Rows from block 5 of a small model that predicts nearness at each pixel, named by matrix and row number. Each number is 128 + 32 x the weight over its row's rms, rounded and kept within 0 to 255. All counts start at 0. Numbers have three digits each.
Before each channel's rows are labels from the 100 images, of 14976, where the channel reaches its highest value: "top examples" is what is common among them. Only what is clearly more common there than usual is listed. The data: rendered scenes of coloured solids on a plain floor. In brackets: how many of the 100.
# conv: 3x3 conv (model.enc.2.1.conv.weight, 192x192x3x3, each kernel summed), inputs 128-191

top examples: count: five (46)
conv.110:121175139140143138110138159203131172139115136128157134088140099021099186110122162156143125102129132113129166151120154120118178157145123082128166125108071102091091147108113137156166162151153163

top examples: count: five (42)
conv.184:137127110127074134161140071069157135120148110131177143153136148225131101112144137126135157153132083087192094133117102169172154145100179173135147144128163144200164129162166135135110119088131104

top examples: cone (29)
conv.49:140103163099127155211125067087043098131159094155138107108088161197134000130125088131146127206126110092030116182134114159090151138108139087113167100123150141121178114103123147128127143127123085

top examples: count: one (43)
conv.51:098131087099101112101130133089133145103122136154149135108117114154130091089116181131147108100147152114102100096073132121122139086137138098103098142065161128173131115117107112103128137144080144

top examples: count: five (46)
conv.78:150060145109089134159094166151137100150085123125139135119165126158136181126140121089126123136133172106149148119094118112147108160083152124140135113110108108062115098135166127093106058088108093

top examples: count: one (57)
conv.71:101104129116101086224108063127058116059140080145151166131087144071113032138094105155078129137110065128061115124121150158085153109109129119100138151150136134209151119131120158110110157159133105

top examples: count: five (43)
conv.44:108108167121159141140150133126073106137133143138114050148068120105128105153107083144164050130091146149051204165116121186144124138122162141121155157135155149121174150125162124123120138110173151

top examples: count: five (53)
conv.85:160088127117091117143063075174103109132122067101081158146125140123157085146135135077125163153090087121138109139137108148142082127073078147108153097142149082126094100125134100113088079151101055

top examples: count: five (57)
conv.172:067134115118126090095096134183054134137100124117088067138072123109139118158144173059132130079125126127081149145159111123156093087101115143140114119140109098164079109124130145122102067131109133

top examples: count: five (41)
conv.22:132107147181096118176102124147123100168094112156154164126158182097191162109188071164114176124121159167110104114116122119189115191083129124124116132122151115143051120117073140126152177140108127

top examples: count: five (49); sphere (33)
conv.190:132078148106139147079135181075130054179090170145130066114096161163135192159117144164149158126043228152202156126120103141137163106147160119145140145107100160093130104144130144136118124076146159

top examples: count: five (42)
conv.123:119131147088116177120151135052125148143103113127149106102097124215111118102122165120097092116160154109085080101119105103094141101125149093087169097092138149103156111103118118067143109109155105

top examples: count: five (42)
conv.62:144126132137163150025141160108183141125090157157133103154115121127128209142126140132124111122088215182176195117139136107100140106166130154136107131112074153046120135121154150135153143120134159

top examples: count: five (41)
conv.80:166138135128080131159092109107175143106077067094152151142177107114096163117127082143116147125118114154163187126106112105118103147072096135145121169121124093099116114178122140123081103124164078

top examples: count: five (41)
conv.36:149143146081130115203101078128138150111163072117121161145131101154119086149090091114115058166189042089018196170103105147082113112095128115124131138134173128156179118100134146074091119135142077

top examples: count: five (53)
conv.169:110101185149107158059118146151066102131093127112136093122083112088094167120073084163109135096074154115088218134119140176133158121110100117087127167094139076182098139128115144153118129106160162

top examples: count: five (49)
conv.132:172072140098120171116122116069110088086130094146118142169135108187111100101070158118189135171094119132098062131101136110104165117096159142116172110096053130113180152124134142138144129115111109

top examples: tube (29)
conv.133:092119198117122201155101061096135123139155103147130110134086168254148032120133173126146119134150083132121047170139115158146135104080162155137192137132159120108164120132118131137103109133103124

top examples: count: five (42)
conv.52:127169081120150102112128117148099171149177124167083119112167151074111137126151166108132132071219109153095088148164141177175088126124111114124121141165184110135090130111120111129109094142098105

top examples: count: five (44)
conv.94:145116130098126139149127103100206124116161099156131177146135146180159089154111144092150136175162071089170092131103112134108155121111154129157123116118154144178196132124143177137125128157107075

top examples: bowl (28)
conv.16:096129168128145179135142109114116108216095101152145061129091167226180091130177139141139085101153132160053068122134109083098138135104145092148135130128189137121120121099113151111134139141099128

top examples: count: one (51)
conv.4:129127109132181136164117088048110111069141074133147143156125115119127075167090060148127128147117129131068148119152128146089143127098160137089109127178079163222160124141154149128141161110108048

top examples: count: five (53); tube (29)
conv.41:075093177107105168215152113105103084148146163172133100121093154222173075111142105149129152171086160152117038175116116144126122135140126118158172146104150137174169128104110123132131154140127150

top examples: count: one (40)
conv.149:120136057127097053036105107079088167048121105120094122135136121069094076109122145114142137088130143122093156119115114156096122146112112098089086131092119105206107136098110132104141096118103106

top examples: count: five (41)
conv.173:131146096159135081057134119116176145079110114140114157135162097008088131125135137131137201089107185155185167127147136136105139133142132131086129125134082149185087146115141112132169147147111114